{"arch": "conformer", "model": "sound classifier", "dataset": "chords played on synthesised instruments", "train_examples": 52083, "n_mels": 40, "hop_length": 160, "input": "log_mel", "spec_augment": false, "win_length": 512, "targets": ["inversion"], "num_classes": 3, "norm": "layernorm_no_bias", "activation": "gelu_tanh", "mlp_ratio": 3, "head_dim": 32, "fused_qkv": true, "qk_norm": false, "inner_norm": true, "subsampling": 2, "layers": 6, "width": 192, "positions": "relative_bias", "kernel_size": 15, "loss": "cross_entropy", "init": "kaiming_normal", "residual_init": "zero_last", "optimizer": "soap", "beta2": 0.99, "lr": 0.0022, "beta1": 0.9, "shampoo_beta": 0.99, "eps": 1e-08, "precondition_frequency": 16, "max_precond_dim": 1024, "one_sided": false, "adamw_lr_other_params": 0.002, "grad_clip": 1.0, "gradient_noise": 0.1, "steps": 18300, "batch_size": 128, "epochs": 45.0, "lr_schedule": "wsd", "decay_fraction": 0.3, "final_lr_fraction": 0.01, "warmup_steps": 1830, "weight_decay": 0.02, "adamw_weight_decay_other_params": 0.05}
Rows from block 2 of a small sound classifier, named by matrix and row number. Rows with one number belong to one neuron. Each number is 128 + 24 x the weight over its row's rms, rounded and kept within 0 to 255. All counts start at 0. Numbers have three digits each.
After each neuron's rows are labels from the 100 clips, of 14976, where the neuron reaches its highest value: "responds to" is what is common among them. Only what is clearly more common there than usual is listed. The data: chords played on synthesised instruments. In brackets: how many of the 100, against the usual share in percent.
# fc1: first MLP up (model.blocks.2.ff1.fc1.weight, 576x192), inputs 96-191
# fc2: first MLP down (model.blocks.2.ff1.fc2.weight, 192x576, transposed), outputs 96-191

fc1.116:132159147081127101109144081117090126093086121148119109173154082091137144140125103154103087122136120136175080130116168133169109183157164143143093187157138108121132098131113118141125090124144143135082131130114165099123146130098103107158129139109096125170135155144078112080138135113144120152
fc2.116:112101124149092137106130110116133130139128110132078108133131170142146144143107119114162135124095139132147153141108107160166168119135138088146122092163144092119119136102103168138127163084130186147083094125133122087136135108146142118131129123108099053111205108099146159129146145142145109061
responds to: the note D# (60 vs 29.4); root: D# (34 vs 8)

fc1.64:124164102124095124109156119151116124139140070148124096129162130114166121121139104137128144126141139082098164109108104123103151158137137161122120109151170146110168151147142154142162139155106121095082113130157083112095133116147149131114122102105092135137093132106115106148098146110140118103
fc2.64:153134121138133122119145112159121132152182113103151153127116124128104146145154136083104141137093095116156059135121135120110174132143119145100111104094144166127147136132148102073154140160106119108123128073094127158164131128093081145148150125142127212143112116120090112141146137139132124098
responds to: the note A# (78 vs 29.3); arpeggio (78 vs 49.7); the note D (61 vs 29.9); the note G (61 vs 30.4)

fc1.525:142116132103138094144121128111150153126134142109116144110125089116162136149146159111117135112134152099135128117156084110137153156138151108162138178136114093084115155125142139157146159155131095112137146090090128168127102075107151135183132105131137149111102120147079137159129129096139163149
fc2.525:157118141116123122123079123166173100162127120136116127096127092137153128156105117145092156127148119112113111126154106127154142115137127094130134150174107137126127105120121139087153124118132109123095114127111145141117112116125105144139160139142126117094142107125132121140087097130139063122
responds to: inversion: first inversion (71 vs 30.1); the note F (67 vs 29.7); root: F (35 vs 8.4); root: F# (30 vs 8.2)

fc1.419:123144104083110120178125124157135123115147155138160160134143080084093137140090127121182148133119148117114121086123095104157121109084109113140116121126143153144139120124125115135113111106127152053116171100117133098127141082097135110207096135136134154078150143160129129150115108129107097141
fc2.419:114189164131145091131096126179117143146140123122114130126155111095129120128049132088125112139119169079091102136090084122137152118128144136115094109130110117129118153134116099121096104117153127164138114080147140116076129110112136149160098129162146130104113120157125069157153080134131119135
responds to: the note G# (69 vs 29.5); the note B (64 vs 29.8); root: G# (47 vs 8.1)

fc1.133:126141117118119157172102135147173119175084107123116113133090142127182104180144124146139113097104074129130103117161123135145136138150134126135127119154097173150146136142103158129118123073132126141164125146153142118145114157143141160146154075127114068115133106148111117148142099143136160062
fc2.133:141115156150153138148095106121125115137143108160144125128066130120124117127128164163073121135078116127107104136134106140112090108126077166079119161131113136117128144134135168122126129144115112149114154104078118106107166085108161143154125152100100105124114094166084100120160108121156106125
responds to: root: A# (26 vs 8.1)

fc1.130:131123140102092122102170127141112130094162130094112100120165141122088145115080123125114095157144149145127093136114101150125100129159142105134112136150067111149135144105178150133140141131169120099139125129132184090109048140137112129140100099105124124123139146123146122117141130148100128154
fc2.130:129183138150089137153157106187127161131082146150157135171123112169094100100121127133134161130125147145151142123144114140131146130133176135112121129159089203128160118106119131142121154171101138118117124111105108033141165131110130102097133133131108108173136162112156140150139165150158135115
responds to: the note C (61 vs 29.5); root: F (32 vs 8.4)

fc1.111:145149139130097153157126097139109111095106141170077115156162155140107074145144113117121133132101135125109130092083123113147159121130151075130137149096112103129109129099123095122102103110116127128128124100159106146166128102151140083088124138115162118114096099114117113134137115131119170123
fc2.111:118165137113074141120165133084120153121118101149139143125143164084146114155111141141158134135121159086162111150148134143135142127177129102091170165131129131133118169179135162118118111116113097143096139118148070133137151154144107063147115137120111113141112100144113157166167101172120123080
responds to: inversion: second inversion (84 vs 30.5); the note B (61 vs 29.8); root: B (36 vs 8.1); dominant 9th (31 vs 8.3)

fc1.235:116143137128104118111122170149118138100136139176119150183135141134107167101155089105143132144132154115181159077137093124158126167123132083101139100126144120103091141125113098128147092115119155123109102102113111091126139126175132088119119108083119155145145113161128141089108189112112121119
fc2.235:107117142146139181140153144125122114109122155151106152146125135098113101130116134120165126139150178091192132161138137131158114111095093156122122146093162141138164118196163107168122153107139147117139109165110137133140172125162134132133119107093137109126108136111077102139111071140137114149
responds to: inversion: second inversion (84 vs 30.5); the note D (69 vs 29.9); the note A (69 vs 30.8); root: D (58 vs 8.4)

fc1.413:129105092108107128142113092127173151115143063116123175111109141125108117141169107145082167143117115119134104118144143133156070097106124154128141148137073110088159104178103141107124127129109072099142088157138126112126154109168131142114124099094141121138158108115102144119111120140111110107
fc2.413:128151144126079134117145108128165132139099119161151134134099139128087105106150148147134163108134177191124140126169104159145103111106150133130160113162145135133092079108133154111083121070108143103155111149131125090104168106125132151129157130109114129106133110132181139098092133134151121107
responds to: arpeggio (92 vs 49.7); the note F (73 vs 29.7); playing: arpeggio down (51 vs 24.5); root: F (29 vs 8.4)

fc1.349:109100126095119127144132128109119084109152160094104157136129140140099087170138140157107113191113139116102146091128177147103070125094112116097153147141138139123050106155105172134137103117118150147115136134127119130127133112142147129101133105120122126128170150143151130122153131131102096163
fc2.349:145059182078141165151117118128083147125096122109127133139146123157131125110078093141099143124127141176112109113103106163111138113133159121101157109108151134136101131148109152130133155150159121122166124135177102151110138145136198143153123146101138146147122129138170107103115154162121109118
responds to: playing: arpeggio down (49 vs 24.5); root: C# (31 vs 8.4)

fc1.437:073145175108128127093142100134174155111150128137100120126146116152131116172124125168153120151123133095125095163134125147117123143118071116105150137156132147137107113115121130107158104180096102119145144140110118116136114113124095105134086131157074124125111106144129115078118110131107131151
fc2.437:112139124144128103101107110135135074141146119105165134141094149135097148167125148170121176124087125132101100123124085104130143115144137092120146103144127121078158133157108182111122160124121131130150104115150121131148111131150114123162122138156129115138118142136146169098132125137145139090
responds to: the note G# (67 vs 29.5); the note B (62 vs 29.8); root: G# (26 vs 8.1)

fc1.534:115170158144146154148124129149142160103122108147125115131116188124108106138157128174141123124104125117127132148138145144127130095142123104106072083086133161119164154136099109128085153190136128102129101159112172126153076128108154128112133110107106131168115091109124109132144109123107124121
fc2.534:082146131154162180093113184114106093117146159127112101146101134103139119106131114087135125116143106143083131135097136179120113140130104116107141158162112127062123123150134150103119137109092102092124143096154100104129095089153115128152126132115143162129105138119150154111120144127129182096
responds to: the note C (67 vs 29.5); root: C (33 vs 8.1); root: F (33 vs 8.4)

fc1.10:151112126096137171122099117067138098137114144146163162090166152125143145090125167140126114161116148157132133119113109111130115097131122106167140084142105178147153153132162103133118104147143102110166106123139111109061107134146157087120127132066138123103169127130131140131153115128122094152
fc2.10:150122137164102142169141152104108138105077146093157135142143082124092116116102123147158118099131143164113168129151149116152125119125116084124155137142145124137125131119088145125169111139123099095163125136110158080133143124133129154141173132161121128124135144102108131106178117096124113121
responds to: root: C (26 vs 8.1)

fc1.65:126145168077128144119166148107143135098113117118120128112160075146143122114135137141093133111161149133089113127139101089141143138105131101159122135127137125151118103180089124104112156113146126124146155155115103122139171116152140098113103104151159157149153131099082131138124142184127135145
fc2.65:160111148157105114123120113111113119123130126128184133120056122122138130087138092142119084124119115131106160081170095118127172122108123126134108118131146159117158146165119107132097136154148125084134117161099136101172166113119138156091136146156110122157119126103117141131134132120133114095
responds to: the note G (99 vs 30.4); root: G (47 vs 8.8); clarinet-like (31 vs 8.1)

fc1.284:189125145120112135111135160086121105136097096120193123156120139126153134155121173181098143133144120156155076177140095091118101107138099141134106131169172137129124121111133112147124163111120138121135132124096136155154104047124120151168168110123143130112105143123171128084101134067116130102
fc2.284:091100150129092145164129126136106169113126090104144132154150120103113106119121135150138129118154145121128084133168137126135133122056160090134141119121113161157164125101113171126152147135158123165080149147102126132131114166170117145125144163143127120126128126112122091131080137146072103090
responds to: arpeggio (94 vs 49.7); the note B (69 vs 29.8); the note F# (60 vs 29.9); playing: arpeggio up (51 vs 25.2)

fc1.223:154084136156128080123161126171158141156122116149160101135154128154153160119131119137121135117158115124102139120148136132145131129119135115110083106138130118129120142145087165108119129148154139113120132113122147107100111128154132112150166144173094139138163141093100197113153194167060141118
fc2.223:134118104100121137153113113096136096135082143142170112131124152143155156099156128150141141081141117100113090108124067158096124133116148172154147127111138092129138127131111148145173118078129120091139148151099084137123090115101135093140122144130117112139101134117152121162150134118123084187
responds to: inversion: first inversion (100 vs 30.1); the note G (64 vs 30.4); root: E (50 vs 8.3); root: D# (41 vs 8)

fc1.84:119139103124110151113107136125117161145145134128101167138115136138115158145168118136141085142156119100131120132142164123161148116104133100154093132111140129098187131155153108105098095147140119155115148097204119151112136090146138134147134103145156161131111125133098140127180140165117164116
fc2.84:170126126108140149141135156105122110137098111104128171137109156163106095155150118112105110123184113105126131116116140129117125076083125120121152097116152112122109192128177063128081116142132167110147162108121107191124123079118167136139093123152089111141133160126076133149124120093097130138
responds to: the note E (61 vs 30.4)

fc1.373:145107120128131150130122125117128117131152112127134122154043103111150129145114173113133127152128131140132177151148103080120129166094147097096061135126164133125097127116169111124126116097060118111122103140132147142093115097096153090124147093117097125161100134152156153116123151125099121128
fc2.373:116125130141163165158130117111096121145127110171108092161164107137161091118114108119103140080126133139139088094105108149139140110138176143151123126146124134137151084097146121119096130134120121109108134176151158163122125129123103114092119096119116108148148132156073117124141146150110116139
responds to: the note A (90 vs 30.8); playing: arpeggio up (53 vs 25.2); root: A (47 vs 9)

fc1.394:134132096134104107161074148090074103151095156127150148134182108090150140067114120132125138090101125156096089123169112106147128159093150128111144115136103130163158158103189129142099138152132151137169106157138143144122136155114113099121121156097090121104114092132133110121131103125135141094
fc2.394:130140139113133141145095148130141094102147105135122144131092160175160117124125125127114111124119162163132125118148153143170154141124165166116156120120155127140108092164113164116125124143137123129109129151122131099131074118130067123110103137125121133112134192122114158130114109114170090134
responds to: the note A (93 vs 30.8); inversion: root position (90 vs 39.4); the note D (65 vs 29.9); root: D (48 vs 8.4)

fc1.491:109138140107098109135147119096145116163091117089125140093131140131084178127116155146147146147176132169130180156161149081144175115141140138111135149091121126163165093178102156148135053102150134135145128118155134108111085113174129106105180138087139093112117123092101091131140139128150152101
fc2.491:075084093142087152085118120094127111136151143146121117133091158158140128104136087103139133139107154096116114120158133134085117138103125157105115119104124112095157104146128134111159099082153107119140165114141157130104138079151179108155119114142138115162125143130133150065107117134107159090
responds to: root: A# (28 vs 8.1)

fc1.52:120136188103114124138124147146104132132132097138182168164180175131114140109149109089159123122143135140111141111111123116122148104171128140125147147083133138091136108108121094123120126095131108180088110108198120129132157157117148092128100120139120118141111104107123132089144138111131087120
fc2.52:153114135115119118156156145136092111122122115126145117123134140129124172188116106133130120162166138161139152124142133134144087147177169170123139161120107117116092133103146125148087178140173129138158053164116097088113130116086136121142137108151112119126137145145133154137176131117171086156
responds to: arpeggio (83 vs 49.7); the note C# (78 vs 30.2); playing: arpeggio down (62 vs 24.5); inversion: first inversion (60 vs 30.1)

fc1.320:085081116137117121112129132077119184124161118087111110130112125096116162139126095121165138194135132117129120128137092144141103146135073117139140141153112117138161131137158104117138123165103137106180112127150095162092116114120122166118128138122148157098128146065087140159128107140117134129
fc2.320:155124147142121156143167118148121154149113133093132105160165112125130092128151098135153152134141125141120133113148113124104130140114111147150178143170179121111115157140116118140129077132122130172148114057143131083144089104166106160108128121131114134160153133153132122141078115146122147166
responds to: the note D# (60 vs 29.4)

fc1.168:108110109152114121114165110093135113107158102121133188149152122114135139146122092113118125096103138144132129077125098153127121091168123169127122098109140165090141149112133126104135103156116082147161172155118102151151157114129116128107143149088135074133151091125148146161121165128098159080
fc2.168:131133162144130101115140128139132130144152142162077131120147120147083145133147150188134140154152149111105140131124098139176120116095126117150165143154103120099089067172138147110099109148116089115114103103186128118153181109101147127121098113136117140097138077154160135139158136107103077080
responds to: the note F (74 vs 29.7); root: A# (27 vs 8.1); root: D (25 vs 8.4)

fc1.425:108135130121084142152111159104106138133123087161098115128133126091128087157148121153139125120165142071160150112140195128152088140137118103095107110133102125103136129156129109147102116132089138128113118153131118161121143130112132130168102122110116123097152135133116145140112104158128126132
fc2.425:142146121121125137144124146110100072157145080083130131162094167119115120154142140123143132102143141129126141086169145140159122116151128144121087146162107122145122108065110087128152091130149138127151157146131107126129107158161103133150119157143141098139140085154094140167127181157125137141
responds to: the note A# (74 vs 29.3); inversion: root position (68 vs 39.4); root: A# (37 vs 8.1); root: D# (29 vs 8)

fc1.565:155139135152130135115143126137137130183137113104136158097159131087118111117096095128139189120108104102128173138156142135133144138149125074110131119127115154125115103104115105103111135114126144182143126105118159122117123163152133163137136148157103108113117149148140152112164130094094152097
fc2.565:128088099133138160139128101123152073131140117104098119157178181121113105135097158120108146117147124143113118167108112126170085116113147161123102165108116133154155120111140175121106120136138112110111149090137147167153121154169108070117157089144121120138129114131065165086163156094153116134
responds to: the note E (68 vs 30.4); the note C# (67 vs 30.2); the note A (66 vs 30.8); inversion: first inversion (65 vs 30.1)

fc1.137:121138146140121148152118159053180097098170124156105126123129133137162107106139087126145130117139186139111128122097123139109171123150101087138116141154152105132140114120132145132155125164107110101169139127090125109165139092175105133130146120123146119105154162136084138138114144119173143147
fc2.137:154089133119150129111081147129097175097138159115137127142154127121094140126131128165103120160154133125135168110170119130171125120113104085139139155158082113135131112131134128158149116162129126121140103128084112135144109062148156149150128161111130147127140147144133106149097123108116132143
responds to: root: C (39 vs 8.1)

fc1.460:123124117126084107152117102110125098114128139143136142186121152119126080139148124120136101139155124185162102148137159156167122122136139146135117125128127107103141125120144130124131111121118117148125109130103095072114106089124120142116143109141136143111090163140160157092151120092112151113
fc2.460:092117131113105124090104110146109136121141118104137131109135139161109148118147138121114086146104115167115135076185150128161135171124140078112126140136107142118104083142140101116177183155131167148108106126104135106131123115080116132137120151098133079122124070122111128111164136090103137101
responds to: inversion: root position (94 vs 39.4); power chord (56 vs 8.2)

fc1.536:144118100147126150107103074169105125126148125128113137133119121141158144089075128126164126141112107152134110142156160121106166108151114117097110159134152135136110113128138099103135093098138131146085142140094098099084134153146172125127120157134091129103130109099136119181111174128120097127
fc2.536:124165131147126142119133157133114139093144115156119174126131115104130133084127083143170122112136124133125158168110100153148142156144140138114153128107134090133115150136184131154117133139138184072095078142109118124154130150123174153140132170138134155170124149147116131117138187178159128132
responds to: the note F (62 vs 29.7); root: F (26 vs 8.4)

fc1.4:144098086114118123128130089122144105113096087193140125155108106128181142107108163068176140077153127131099110143128125151147144157171168136106078112163154122118118136139120153132092154078122104135124155157112115118154138131144128095094140131086132140163143167134113154115127134088099113099
fc2.4:136110122082146128084102115111103108132147107140072100153138093189129138118111123156111094089115124136103154143118138146095071137116134148143103120166152161146145099106144132176168111171132154151130120118120139142136082134119116135107105151150107126112142185108163119130160118084145123117
responds to: the note G (84 vs 30.4); arpeggio (81 vs 49.7); inversion: root position (65 vs 39.4); root: G (51 vs 8.8)

fc1.415:141141136131168167127112128136159160122078152150121095150119132106097118122167145123141175092131141082154100097132104131125151109176110106168120127153125150140109097137087131163127107143082090165131125138139132130126109120094159153204145142120063113075175134113124143103161126125137143147
fc2.415:159077152125134122125105123112094100072149097137139131172132108115108096145119136161123114136087123118104138129123117096135117145109146103142095178130123131165120120108149135126103156108093101146126078146152130106100152124140165172126111157137129136119169113131137172149109141096116132120
responds to: the note E (90 vs 30.4); arpeggio (84 vs 49.7); root: E (69 vs 8.3); playing: arpeggio down (54 vs 24.5)

fc1.23:146115142127071129157159100150116127106124155145127129168103120135153178127131133115101106127119114155116090133121126077153152115125137130105113122149181121139143116178144090132144102109124163175164154135110141152154117126132146152160100158120137159115150103086152135115126147136132130113
fc2.23:118115116110166108114126130154116163122087100147108127138138155153150088147107149109153139129126067120135176114140118145139114163139151109157141155091084149130113136172115100099136098068119169105113119099102119152162153089131123092115116134160170148148137139155100164116170144125116106157
responds to: the note G# (65 vs 29.5); root: F (27 vs 8.4)

fc1.60:091066108131094096169137091170112098104134106053103135122148125104102087147106161135141132123100135133091127108135123111071153130161147131130121125161115154185132106088129178150161129113121126114133144130140166124154156097143096112144136123118148125087159120124118118111116131125139148149
fc2.60:060110110090140111140145129124143151075144140151142125124132115139138107128146115111113108118116138158148165122174115107146101084175146152088163105113122119145119136151122109141123135144135124130174112166116114129133084122183135107095079160096132152135150181136107145125116132094087116157
responds to: the note C# (84 vs 30.2); power chord (63 vs 8.2); root: F# (51 vs 8.2)

fc1.347:124140105119100124116107149147138091137148174122133130101169066087098125091155128154140083138098176140106150116164124125088092140147126161128178149124115169131099093084136115118106125112129121106154147144143134130132136121167160107131108136102104130138116156127083147119147163098110155116
fc2.347:145150136137103110123099128134132147089108139170135148151107172119117114140169125150114085154122124130162139131134107106110119127162137182121175113144156143184087153124120095102117143103177133142143092125110119120126156110137132172123058100117097127123127123127126107103128108135145122153
responds to: the note A# (75 vs 29.3); the note C# (67 vs 30.2); the note D# (64 vs 29.4); root: D# (50 vs 8)

fc1.287:126129135144128142076174099142119126119148102137167147145115149146129192155170160141178120101118088084076136132113092128123156147118158094132133125107137151118125091126126108158098160125121149106140155161146138102113135152114131166087087115168132084170168102101104194100121161111130111095
fc2.287:106163152137160098088110123125098135109168161123133132122109126086104125119150145128153151125116159126064071096117146120117122142139137078090144128151124142150134149133117154129183169129156117134145131163109124100142170125136131129149185108107122070116115127090161130116166141118112097153
responds to: the note E (89 vs 30.4); arpeggio (78 vs 49.7); dominant 9th (28 vs 8.3); root: F# (25 vs 8.2)

fc1.217:117139128092157164136119138106155103129142140102140126151156132149131136125112159142171117114119124160140155152126129159080132116171134111157132102125108129109154165103120120109121102155189105181101099061121082104138096140137141133122150129098102130139141134098137141091133148156127127139
fc2.217:136119151118099147124100146152097115141112117156116131129132090131109115098097136133165099112136141124063109148122096152077121101133135118109153165138125127115131078105106112130156089089123095154109114148115110152097112120135074121115142171132133111128136131170096121106154124140125119131
responds to: the note A (80 vs 30.8); root: F# (31 vs 8.2); root: D (29 vs 8.4)

fc1.167:162124134165097157112127113111088102082115136117127118127141135141092113130144139122136131160137099123100122090134122107174111102095149137118138138133129141118148113082152117139170080143139160135097137091131114146148157079161129150091088106142154126141149108121158124168137130121083115170
fc2.167:099120073171114118118107149168094103107125117102109136146139132174151098155158110118096183117134168130154176137137133108149097152137113094114112117092141098131108134102152082119110160126114112181179138148146168122153154093119114137140149141102154149149137133134145130144146103144117101148
responds to: inversion: root position (85 vs 39.4); the note F (70 vs 29.7); root: F (62 vs 8.4); the note C (59 vs 29.5)

fc1.123:103132161139169096145071124160112136119123131140148164146152133150147084120107102132183113094097128108114159133125131128108105126114104142118122133130139142134136133136093096095138162142119135143097147130143105168132145162111146099103133081133139117121179083157153115131158138152102095150
fc2.123:145105116135113122150122099109169076142097112150139103128120122122128128135101149123128119184142144134139133147088093187148183076100166145143132117185157118107130121136155126100110146098096127110109127105131112132153124162101106099132129120131151128082181131100098117170119122183137128121
responds to: root: A# (27 vs 8.1); root: B (26 vs 8.1)

fc1.504:162144100126143152156136134145078099138153110177129117124142136136125174109148143150145107156096112112126167185115116125158113158110071164115140093100146123138104132120135103154084116175144094150142083132107118131097146138115117159163135103122155146103173168103146086135133171102133148156
fc2.504:122122163145111116100106148139127167112111125080166134115127102124088150092141079126109144138139151135124132130130116124102089128162119145052137087149129113133115131101183088105142151129143117100125116161154124131152126147135145163106159105123179204097100115091160119139131110125144118140
responds to: inversion: second inversion (62 vs 30.5); the note C (60 vs 29.5); dominant 7th (25 vs 8.7)

fc1.498:139157145120132120115167133126115123081172166125166144133105134132110117106077093115116119058147169140161176117163110101152118125114149114109141096117130126109128120162139095129099146176143143095125116158096134162095099162144173141101112112144118143144141066167135120135102098099137162147
fc2.498:139153158086129126128163155108145113135137138103129174141137120149103136134123100102141157093148107117137118142099108119099109142128134153138138066107140141158127126149112137091131126160127069175135099144125118125142124144179122130122153103086112127138127125129114095109154128096135128114
responds to: arpeggio (88 vs 49.7); the note C (71 vs 29.5); the note G (68 vs 30.4); root: C (57 vs 8.1)

fc1.47:102154134133139117143095151134144142154125091179118112168082110146140136169101121145151133129120118145170160131153149132122158161107124043109140124129144126130122116206090119129144114119166120158120068158137151082102099169103133146113129140117146126117138141176142108099163166124128155156
fc2.47:108145097125130159119137157120080098129128094116128122147115098114103173111149140129091144110124147112134122115151158166176155136154132126127123126179138126147194094127154158165116121123131120123070085142132098125121127073133146133168101098115122103136141155113102128129157113055109170106
responds to: the note A (95 vs 30.8); inversion: second inversion (78 vs 30.5); the note F# (62 vs 29.9); root: D# (42 vs 8)

fc1.470:155094148135119126134182124135143121093124145080128147142126123136167160177148148142160140138147153110119182119146129130121125094099141132139148124124070140097127094149134125088117127132138150133164133150157094188171154171126121116125162119122115143128150145112175134135129120119135121134
fc2.470:164105117121111167163130101118136066111153154123128111125100136167139155153100106125136133064116176126119139130134120109146108076134062128129153106114122138107107104124114133123137155092144137112113174133155109165135159135067133120097135140130143134143149146092121111137120116123179137168
responds to: the note E (83 vs 30.4); the note C# (66 vs 30.2); playing: arpeggio down (57 vs 24.5); root: C# (37 vs 8.4)

fc1.104:147132117116091119116145170161105137154125119096151139115176131148110143112162121101086124127086132147161114132137127127088055086098167134098139137138136103084133143146089085151164116075099137154161138154121114144127153091107132138138160118149155121128133091115134151140120160119118139119
fc2.104:122091131109067115100101161165092114101161143164093173103136188112140116146121114148156132128119151126094110126129118128178145097110124172172146130132095129106189120159157129139122174108114123165114112117148134109141127144124134093144102151140161111128135145120125079100133108088161125125
responds to: the note F (90 vs 29.7); arpeggio (81 vs 49.7); the note G# (63 vs 29.5); playing: arpeggio up (54 vs 25.2)

fc1.57:100148116179130159175173133173148158138100139072165163098164163130089146157164115101169162130091126160088139148149119111105110132127156121118130159131157098145133133119107139151140169174136109110094139109094090142123123130115115137129096105115127155131129156139119142099100120167112120111
fc2.57:100136163136154108118108129088101156107099145134144102159149155120134137178156145115148144126091127117105142119140097104086108166134145086123141100169137145124106111147099144130164116122145175081110147115145133153138113107149143093129165103111108180137170125092140151128135115132141108133
responds to: the note F (79 vs 29.7); inversion: second inversion (79 vs 30.5); the note C# (73 vs 30.2); the note G# (72 vs 29.5)

fc1.393:130150102137077134171130105187129148109119113098113091084132088085115125146135136156164104117129147129125175105098152116073165123102109133151169118135103138094100127154138161133122120146124092169129148151148127149115151134099105114175132132120142152163126133083138133128127136079102121123
fc2.393:158104109132153114157127085157114105134154124113137153140105127129152132152131108128118137120130113120137155132070136138086114127115129135126125084083188140084123160101123125116078164155152096176163127139160132125108089127089130151144149155141143112161109106153134129116134161120124177129
responds to: the note G# (62 vs 29.5); inversion: first inversion (60 vs 30.1)

fc1.183:090130100141133133144137109157121135115110082142114178104129134095176140168096145123129147114122134140129136131129157116182119103166113112111112114129073091168132134187100138147156154138156168125114149173139146110142083086089132131092105105100136149142124134155113100141133119087130099168
fc2.183:114133110160138122156164152113128094104187088146103181141152073107089153078128134109113123103148085079107122147128139138134113128149150130143077139128157129108122143149163115105152093129115126111124124141143137110164083163103159115120176124136152151170122093106159140122115151118152103110
responds to: inversion: root position (82 vs 39.4); arpeggio (76 vs 49.7); root: C (31 vs 8.1)

fc1.312:131083160123124128109103137115152122129110134125141132101119165153097095146153117136091167134120112095152076119146132094132115135121101160120150113117156137125110111079131130119101088150131127157144134096148086109110124125134082126092138131098147113135110145140114141138140161090157135110
fc2.312:129140125133151110122131161058125108115101114109145093146107139127125111131119127151176095145082126104125137093136086127117117134097152132089128120110124151081106136141134130100126157161122103090125087095143129143163139091130099122118137084151095126149127116099130173100106130124125088141
responds to: the note G# (74 vs 29.5); the note C# (71 vs 30.2); inversion: first inversion (67 vs 30.1); root: C# (63 vs 8.4)

fc1.94:152109115089115185141132105157156140115118100100124139093170133110184143138105128174108145163151160113140143151158118109159117146106127127119156080154105127136154114151112129173119101127106156124156162140127091173131098102105127168145113135138154155155089117095109110136171136123133148159
fc2.94:143118099129133138174104112119113144148127118090164112115148132116147149097087140146136093136131095101101159114123134125154129108148152162119118134113112077122143143130149150159131123124103102120108162126143121130154138084112113148119146160117059132149194130162118161108128156117090110125
responds to: playing: arpeggio down (50 vs 24.5)

fc1.388:174123157129145154097174124118105107104124139132131114067134073148127149108157089132106133125145100142164128165090179163098170094140134135103181129150084124152098097129146159140139158123103119100105134161120118126130182136152116135121121132172174115183129099124167123113135112137137101153
fc2.388:139114126089124130114187112090108175124112147106132110088092164085122127152120127144159119158103121118100116137145123128111109163128119110106102132147127145170121152179097139129133072151133106130104156122113098112163119121126130105114125116106150097123118123141125121127127128149108139140
responds to: the note E (65 vs 30.4)

fc1.195:096138134146139101142160142129147097122161116066154143115172127120145126169154165117088122110159128141112125122122167071170106083154137142149127112158133090107142107143102149165115162121084145140083097164121153145079098157144156158086095163127160105103154155084161171127124133117122138132
fc2.195:114123142101127179142128155112081133131149099115135158143184135080116135157110119101088137138093149154093144146127124094130135122112158150142118165160128142103085130149173140144136100152143158132097116145094142139166091133146145102168080176178125104097129118149130132115161135102123121122
responds to: inversion: root position (97 vs 39.4); root: F# (56 vs 8.2); root: G (41 vs 8.8); power chord (39 vs 8.2)

fc1.481:100132154111131140137143154101145089157127093108131137098096108127126137134137143165134153098137105112126130159091161132180141165105146114116097119146138150132104170160110111153124143102123048122170133160092127115119121104131188111120137145125106119117142116113153115151172157149135099145
fc2.481:106133100162116152126142129109115143162101118144178130126146117149179143097135089109095177131133136103121118097154120125117097117146141142088117115097157110106109123105070129122124124133162156114093141123144123118113172139131118154138111174141169124122131089153144090145142138107123097188
responds to: arpeggio (77 vs 49.7); inversion: first inversion (74 vs 30.1); playing: arpeggio up (52 vs 25.2); root: D (42 vs 8.4)

fc1.332:185123148128143147100152161161089064124127180112114114091156149151162124106105097100119195127112106080085097100141131117119110131109111092110158105121150131160101141074159155125167137170135103161153114129099162109129108145143116084123162101108105156087101127146139108120131099081109136134
fc2.332:150124124085099138138116101134134121127146102098132098108132188141166107112152169144143135134162131149136146075124149140161135146193141126143158107153148109118137123119100162130147081143119122095093071118137116090170086142115130124122124131137136135100163097131086092156134114133142117108
responds to: the note A# (88 vs 29.3); arpeggio (83 vs 49.7); the note G (69 vs 30.4); root: G (45 vs 8.8)

fc1.67:100123132137141126091144109089121141142100156114145160121097090142132144115105106136125160112149098130140144116081104131111112090087166169082085159143110124113152139130140158131110144136133146130097153141102086140164135176175149110094149156096132091155133089168125137119126109140138103154
fc2.67:142098081148100132094143102109157131131118124118115109158185163120122163139128123123148109102128114136100153119153133132077114128086124179121086065169115103142141134099130148118126104132124124095072144117148089148134128112127127112095117152116151164099189132157078111081109132136133125121
responds to: the note D# (86 vs 29.4); the note C (72 vs 29.5); root: C (32 vs 8.1); root: G# (26 vs 8.1)

fc1.445:117098151127137160106150152118128168139150132127121158165127092157092123174144099153134157146167139171129164132133095128131135133143117105123125162094136151144112104113115149133123119138110048082088166144131107099124138101145136151126121101087149128126181104103113073095109084155113160096
fc2.445:090125115070159130140090118144134145090119140088130134102076167118111125157102126111143112136129165155102130102114094141123148126175088174107081116123188111127130115085113127132119140099146080135123076112118129123088122118153147112149159151120124130132099134114138100113128139151106080157
responds to: the note A (62 vs 30.8)

fc1.514:126123160163110131121112074124142112098132095158159142131143126098107151119152089111127151114134101111129126164102132128132161116166099137134138128105148112167095137105079119131085106137117177151127144138182135114096113096147110100082155099094147134109129114118159187121150106145173083129
fc2.514:143150104102163131125148114092074140146116121092115145154152151115112150157138103123111124101114122076117062137144128165108135141120160100124156150131106098150063154106071091122116127127122142149098096163182117110138128100133118132172118124128115125104148113122125138096102141079115137142
responds to: the note D# (69 vs 29.4); root: D# (68 vs 8); the note C# (67 vs 30.2); the note A# (64 vs 29.3)

fc1.42:133128145116120125137104155140080080123128163144129146132118118135087121166171134145094146129117136090166119095121120096126107125134140097143119127084115180104145159125108102141151117114157167161120142175161103154098140131128085147090086116106171164120112109118139140073149133148086159105
fc2.42:159171101147085120127121140089149150118097127123111139149146139141068087152149163112112185127133110121135122137085159112110161095154131096139141129107116138140152098174140107098163121149101107144111129135138124093090180135135106109117136200162114134095115154130107132123147132130139099150
responds to: the note A (68 vs 30.8); the note B (64 vs 29.8); sus4 (40 vs 8.3); root: B (34 vs 8.1)

fc1.145:138127141129090123130141110118078165112116119171094146126163131155120154143115109169151143087135139148102139127126129130135112098100126111115146108083099155170132144109100147142098138117149111152146141118135086109133139150150141170120162120126137155143126125097153163161088141147079165134
fc2.145:151141119121111131140150175146152120107145131121167126156108168106145119152113137092096120177168101098138130139128153147089136103129117125140102116143142162107145172165162128145152157139157093109113123123125134129072150134139105121102124127103155113086153125138186152133106131154101168151
responds to: the note D# (73 vs 29.4); inversion: second inversion (62 vs 30.5); root: E (31 vs 8.3)